Rows from block 5, named by matrix and row number. Rows with one number belong to one channel. Each number is 128 + 32 x the weight over its row's rms, rounded and kept within 0 to 255. All counts start at 0. After the name is the row's rms in percent of the matrix's.
# convs0: first 3x3 conv (model.blocks.5.convs.0.weight, 80x80x3x3), inputs 48-59, a 3x3 kernel for each
# convs1: second 3x3 conv (model.blocks.5.convs.1.weight, 80x80x3x3, transposed), outputs 48-59, a 3x3 kernel for each
convs0.38 091 [122 145 123 131 146 123 129 157 173 131 140 116 136 152 158 109  83  92 126 120 182 163 132 112 147 175 113 102 139 110  84 144 111  88  67  59 168 183 139 165 162 123 123 104 118  98 103 149 146 154 141 136 138 158 143 130 144  87  94 112 172 145 113 177 143 136 129 142 140 107 150 189 103 140 148 130  83 110 152 112 139 175 139 106 115  89 105 158 137 154 117 177 161  96 117 132 122 115 137  86 128 186 119 143 151 138 155 153]
convs1.38 095 [132 114 122 116  66  96 107 113 129 135 154 124  77  93 131 178 123 135  83  67 128 110 101 128 114 115 125  91 168 115  91 113 127  71 134 116 127 132 136 124 122 119 133 119 100 147 128 137 120  81 101 129 151 191  81  76 153  80  77  99 156 188 188 148 140 136  76 138 118 127 155 183 156 141  83 178 159  95 119 140 158 142 169 159 109  84 121  87 145 141 118 138 117 122 169 149  97 100 110 115 152 169 127 162 103  92 153 113]
convs0.39 095 [167 153 152 161 203 217 137 180 213 151 158 137 136 144 118 136 158 125 153 127 127 147 165 115 147 191 143 152 176 146 103  57  90 114  86 120 113 109 109 106  69 125 125  97  99 129 138 133 134 139 118 111 143 123 127 140 119 137 149 143 134  90 144 112 129  99 122 149 108 110 131 110 141 115 146 187 155 113 153 144 107  74 120 113  97 128  94 112 119  76 121  84  98 116  60  72 143 117 126  89  85 108 109 114 118 125 133 144]
convs1.39 114 [132 180 144 148 144  96 145 167 116 160 113 166 155 125 152 144 124 154 137  85 105 151 102  40 123 136 108 153 155 152 113 200 124 135 120 152  91  85 101  47  36  64 132  96  94 152 110 129 163 106 117 152 118 132 116 121 138 118  48 113 127 115 146 101  94 133 105  95 141 133 144 162 130 133  99 131 167 122 123 146 120 154 167 117 153 189 136 143 123 122 141 130 120 125 132 144 133 125 110 148 122 118 105 156 197 140 164 149]
convs0.40 107 [105 150 124 158 198 147  80  73  78 133 155 144 100  98 124 126 104 116 114  95 120 154  95  73 102 166 142 135 128 118 111 105 137 138 106  98 108 155 117 109 136 135  56  66 104 143 143 108 151 137  88 112  86 102 107 109 122 147 196 167 103 102 162 112 162  93 117 156 126 115  64  98 159 127  77 115  76 154 110 131 117 148 108  95 137 147 130 117 116 145 143 146 156 137 135 135 133 101  81 128 123 107 127  87 133 187 175 199]
convs1.40 104 [124 121 184 156 177 143 118 118 110 108  84 102 107 158 157 147 111  69 146 158 158 140 107 121 144 132 151 159 120 139 122  46  32 129 156 143  87 123 176 132 140 137 144 138 149 169 113 131 149 156 138  97 154 138 115 131 139  96 107 120 109  86 128 112  93 118 127 143 169 115  88 126 150 163 149 121 147 203 180 118 110 132 143 161 112 151 128  96  66  35 139  76  91 127  61  96 164  98  94  95  76  93  69  50 126 145 120 123]
convs0.41 095 [ 94 101  73 142 136 104  81 101  77 114 146 136 124 163 138 135 146 117 125  98  99 151 153 110  89 131 132 111 136  72 125 157 126  68 102 103 128 148 108 143 171 131 165 201 189 158 142 119 142  91 102 168 171 102  58  56 101  91 101 174  47 113 126 114 115 126 113 120 138 128 115 119 117  74  82 152 107 127 166 137 143 138 132 110 133 130 125 152 152 148 159 124 164 123 103 157 112  91 141 140 110 125  71 124 136 111 151 137]
convs1.41 096 [180 153 144 131 144 135 173 153 134  84  95 131  88 114 184 128 113 149 103  95 130 221 129 111 170 139  84  80  61 154 111  85 108 167 167 136 102 117 120 123 140 142  67 118 104 179 148 109 136 156 154 109  77 119  85 112  71 123 133  68 164 197 139 184 183 153  99 151 152 165 174 165 116 138 117 145 157 147 151 115 100 128  85  91 148 118  83 182 143 117  91 196  96  72 179 137 126 112 123  96 132 152 120 161 142 181 199 173]
convs0.42 126 [144 112 116 131 114 105 119 118 116 115 188 139 107 134  96 132 163 158  71 144 128  90 108  59 110 154  95 148 133 135 131  98 121 119 139 169 124 144 147 134 140 131 128 123 101  71 118  41  49 136  83  51 117  57 121  94 118 119 121 141 104 143 140 105 155 108  94 135  84  94 120  87  44 115  13   0   0   0  53 100  56 103 141 116  85 183 179  95 156 145 102 137 140  74 112 127 113 135 138 101 135 125 105 140 150 119 170 160]
convs1.42 126 [129 126 173 140  91 143 150 133 107 131 138 154 156 118 123 139 165 138 132  60  86  81  51  70 104 110 115 147 193 151 129 159 141 107 124 141 126  91 144 132  77 149 145  82 147  68 180  70  67 159  72  82 170  76 152 118 101 150 143 109 109 114 110  95 119  98 121  94 115 172 136  95 170  71 166 255   0 167 146 107 152 119 134 139 126 143 100 110 153 163 140 131  95  88 107 116  83 154  89 129 162 137  79 158  97 117 168  89]
convs0.43 095 [138 145 110 141 137  86 165 135  87 127 146 101 159 172 149 170 150 146 123 143  86 116  97  76 100  93  90 147 148 100 148 133 119 147 146 164 147  82  46 138  92  59 132 143  82  78 129 169  34  90 186  84 112 155 190 155 133 164 168 142 138 143 110  87 160  86 112 192 117 118 168  97  91 131 207 137 142 224 139 146 188 132 177 160  86 113  93  66  92  88 167 177 140 129 128 102 142 127 131 107 131 136 100 142 148  97 119 122]
convs1.43 103 [156 107  97 178 134 111 183  85 119 127 110  94 123 129 128 136 106 137 111 151 143 162 142 143 148 144 164 126  99 114 122 121 121 134 155 148 151 139 150 134 137 160 130 165 140 166 113 152 155 125 192 123  92 148 147 128 122 116 143 128 134 124  56 159 130 104 137 145 146 158 130 140  84 120 139  27  94 186  88 111 172 154 149 158 148 137 155 122  74 128 115 124 141 138 155 191 106 138  98 144 116 164  99  99 124 153 165 103]
convs0.44 098 [135 133 124 144 106 122 140 119 126 110 133 141 110 118 115 105 131 143  73 111  74 142 133 102 145 159 142 150 172 106 127 133 119 135 121 134 100 151 186 117 108 106 132  88  97 159 146 146 203 180 126 169 158  99  70  88 110  96  70 126  96 115  89 164 128 123 172 136 107 121 134 130  94 139  96 104 139 171 144 218 153 117 124 117 109 122  68 122 124  73 147 136 122 182 190 167 130 173 129 136 102  96 148 149  65 155 150 125]
convs1.44 093 [127 147 116 114 108  98 122 122 130 116 134 152 128 147 142 119 119 129 107  75 112 162 143 112 147 141  80 100 111 128 151 100 125 140 117 135 180 143 154 104 116 114 133 122 150 147 109 119 128  72 137 124  58 102 107 116 147 106 112 126 133 132 129 180 148 190 161 154 181 184 156 159  81  89 146 133 125 125 137 127 113 161 138 170 161 154 159 151 187 164  73 141 141  51  98 116 111  87 148 120  77  77 142  99 114 168 132 142]
convs0.45 102 [118 147 145 123 161 128 101 133 109 143 122 120 147 144 116 143 157 119 133 167 189 157 144 135 165 132 119 130 147 160 123 127 127  98 134 124  74 164 130  80 162 161 108 141 161 115  87 108 148  55  63 103  60 116 147 117 158 165 120 106 144 141  86 140  79  98 121  63 103 111  84  91 144 107 138 127  93  90 147  94 106 109 136 129 117 143 188 114 143 166 157  93  90 162 108  75 128  99  90 136 118 148 139 125 193 119 126 188]
convs1.45 113 [132 115 128  75  42 114  78 118 127 130  97 155 110 100 141 129 134 150  98  97 100  99 139 121  88 121 112 162 146 108 137  92 122 134 112 134 132 133  87  86 103 108 117 116  82 191  71 178 216  98 152 158  59 140 151 126 109 111 128 121  98 153 171 194 133 127 182 146 182 167 118 150 152 104 127 142 127 128 100 123 151 135 126 144  83 110 160 131 136 117 153 131 134 181 129 112 162 162 157  94  74 135 104 122 162 101 143 150]
convs0.46 093 [149 119 114 192 180 163 187 163 166 108 104  84 133 152 148 163 200 173 134 115 171 170 163 144 201 160 113 122 133  94 138 137 124 178 168 185 124 103 124 111  80  81 113  90 105 130 104 138 134 108 189 163 108 150 106  79  61 137 147 154 130 114 116 137  86 100 168 100  93 154 145 134 110 110 116  96  87 102 140 138 173 122 163 138 110 150 135  86  95 115 151  67 107 124  44  85 149  90 106 139 148 169 157 146 152 144 153 139]
convs1.46 090 [129 114  97 125 107 108 150 169 140 107 113 100 111  97  87 153 107 130 106 148 100 101 146 108 112 125 131 103  91 113 110 144 148 192 164 124 127 154 139 135 203 173 109 129 146 133 104 130 126  93 121 160 148 176 137 132 141  92 101 104 136 205 153 107 159 137 118 126  60 117  80 123 137 135 132 156 179 138 132 148 130  89  92 135  82 107 158 123 135 152 176 139 179 122 126 144 167 156 125 174 121 115 139 114  80  87  45  83]
convs0.47 110 [160 137 162 204 108 143 148 122 159 126 115 110 121 125 115 125 142 104 100 162 170  96 117 194 122  53 147 176 177 108 122 175  72 162 192  84 139 120 130 153 116  99 148 123 103 127 130  83 148 152 113  69 126 119 145 151 128 103 112 125 112  88 139 178  89 191 171  64 167 155 108 173 109 133 111  80 123  90  99 143 118 147 137 159 124 105 131 148 108 138  78 114 118  86 174 140 132 133 120  89  94 123  74 123 126 117 136 133]
convs1.47 094 [ 89 106 132  70 103 118 104 130 110 115 123 101 117 139 164 100 117 122 113 161 162  81 179 137 143 136 102 162 119  95 176 147  90 145 133  84 128 114 134 155 119 112 105 123 128 107 175 122  71 199 105  94 176  97 105 143 151 171 165 178 163 137 132  91  65  96  69 140 159  45 139 152 131 128 151 174  77  51 152 138 127  85  89 134  38  95 183  97 124 158  96  93 157 147 117 149 174 154 152 128 134  96 166 160 106 160 163 182]
convs0.48 111 [128 155 132 147 156 132 142 161 146 134 163 150 160 207 191 154 166 171 138 169 184 127 146 143 145 163 144 116 112  95 102 108 114  99 111 100 135 123  80 136 156 104 114 128  86 160 136 119 131  98  81 162 124 103 152 145 171  85 101 128 157 150 147 146 122 132 106 100 122 128 133 131 171  69 103 122  66 120 159 101 135 123 131 115 105 121  94 121 134 123 151 153 146 118 108 112 119 117 107  91 100  64 118 107 107 131 138 123]
convs1.48 097 [132 136 131 136 137 145 119 130 157  86  57  50 110  65  76  79  77  67 134 139 102 117 128 120 118 128 170 196 186 166 149 159 153 128 136 152  96 195 119 172 255 156 123 163  84 181 105 134 158 142 122 136 136 155 128 143 136 116 134 115  64 109  79 172 146 133 147 158 163  74 132 137 133 134 128 187 157 138 168 105 120 168 114  87 145 125 104 128 142 130 138 149 148 148 162 167 150 156 140  61 113 134  94 151 144 135 161 151]
convs0.49 099 [ 73 141 142 135 232 160 119 209 138 103 133 142 126 147 135 145 168 150  97 168 158 130 163 164 158 128 124 146 126 133 136 133 172 131 168 156  96 125 115 121 123 114 113 142 123 161 162 117 154 148 107 136  92  95 127 106 149  81  81 165 125 130 212 174 109 128 168 111 109 136 155 174 175  89 112 145 108 149 149 147 157 131 129 125 154 141 150 133 115 139 116 102  81 106 109  96  94 111 106 115 140 138 126 142 116 103 140 123]
convs1.49 099 [155  95 147 133  64 117 129  98 166 134 100 161 150 144 169 158 163 190  95 123 114  42 105 107  95 167 100  90  80 124  99  59  88 148 135 124 118 134 117 122  88  90 138 142  94 152  72 161 169  60 139 157  75 104 110  87  91 102 151 163 131 127 103 110 136 161 208 164 125 121 119 106  96  84 127  95 129 139  97 130 135  86  69  78 129 177 147 114 144 120 219 159 205 204 132 133 169 112 142 108 105 133 143 119  83 147 128  77]
convs0.50 113 [149 180 170 132 188 188 124 187 189 162 174 165 190 180 145 165 140 122 116 169 150 121 163 166 121 157 146 114  94  96 125 110 145 113 137 146 124 209 181 149 255 222 120 190 156 151 147 141 139 141 106 133 113  90 136 109 134 106  62  81 108  75  72 123 152 137 133 137 132 119 128 124 118  99 120 132 114 137 123 126 127 107 116 148 108 148 149 122 164 152 154 195 196 175 255 255 142 175 139 137 112 120 163 123 130 143 128 118]
convs1.50 101 [117  70 129  97  67 127 119 109 135 158 156 165 172 144 156 180 184 193 116 104 119  43  47 107  97 115 137 150 108 135 172 142 147 148 122 135 129 116 153 106  96 133 128 134 122 152 129 139 121 111 115 137 141 120 145 177 136 136 181 153 100 124 145 115  67 105 101  36 115  78  92 117 116 123 145 138 187 160 128 163 134 138 144 135 192 193 128 118 116 144 149 146 132  94  64 110 130 100 119 155 139  92 151 141  89 135 120  73]
convs0.51 095 [168 108 123 167 132 122 153 191 180 126 107 117 129 133 130 153 170 137 161 107 141 115  95 117 146 142 140 103 122  95 110  70  75  75  47  74 110 117 134  93 107  88 126 110  63 143 194  73 113 167  85 120 124 100 119  68  76  96  16  57  93 104  90 133 156 150  91 122 135 111 112 126 129 146 104 116 127 133 124 128 125 143 134 126 156 136 114 146 132 130 134  77  88 103 132 156  69 132 129 143 133 129 130 150 175 140 125 188]
convs1.51 090 [135  91 100 138 105 133 148 141 116 148 159 132 123 147 142 146 105 103 157 124 171 178 142 179 137 136 132  87 111 118 147 152 188 126  86 179 164 102 157 155  90 149  97  87 140  98 171  92 134 162 122 136 119  99  97 118 114 170 178 116 187 182 145 165 137 109 137 110 143 192 141 115 116 139  97 144 118 130 180 139 136 146 192 128 163 171 120 110 137  88 139 143 157  79 100 109 113 137 107 112 166 115  53 101  96  74 105 109]
convs0.52 103 [142 117 103 146 144 132 144 135 147 162 153 145 166 145 144 146 134 142 125  95 153  91  55  62 110 113  89 157 149 172 161 142 195 142 132 156 154 173 145 128 165 158 151 144 145 116 128 155 108  84  83 107 107  99 123  70 110 161 116 127 135 117 124 135 102 108 148  74  80 141  99 105 109   9  84  98   0   5  82  53  88 109 112 162 111 141 188 109  98 133 126 116 170  96  96 194 123 123 178 111 126  90 123 132 119 108 114 157]
convs1.52 120 [141  87 159 123 108 122 124 122 138 120 130 120  95 145 131  81  66 126 139 147 176 201 170 174 194 156 161 127 167 111  98 126  76 109 156 130 131 105 135 148  87 182 140 101 124 191 141 209 223 149 178 166 127 159 127 137 170 122 168 142 128 138 131 143 173 191 159 179 143 165 165 130  97  96 125   0   0 104 104  99 133 118  95 123 113 112 117 132 163 139  74 129 148  84  92 132 122 131 125  86 120 132 101  91 146 138 175 147]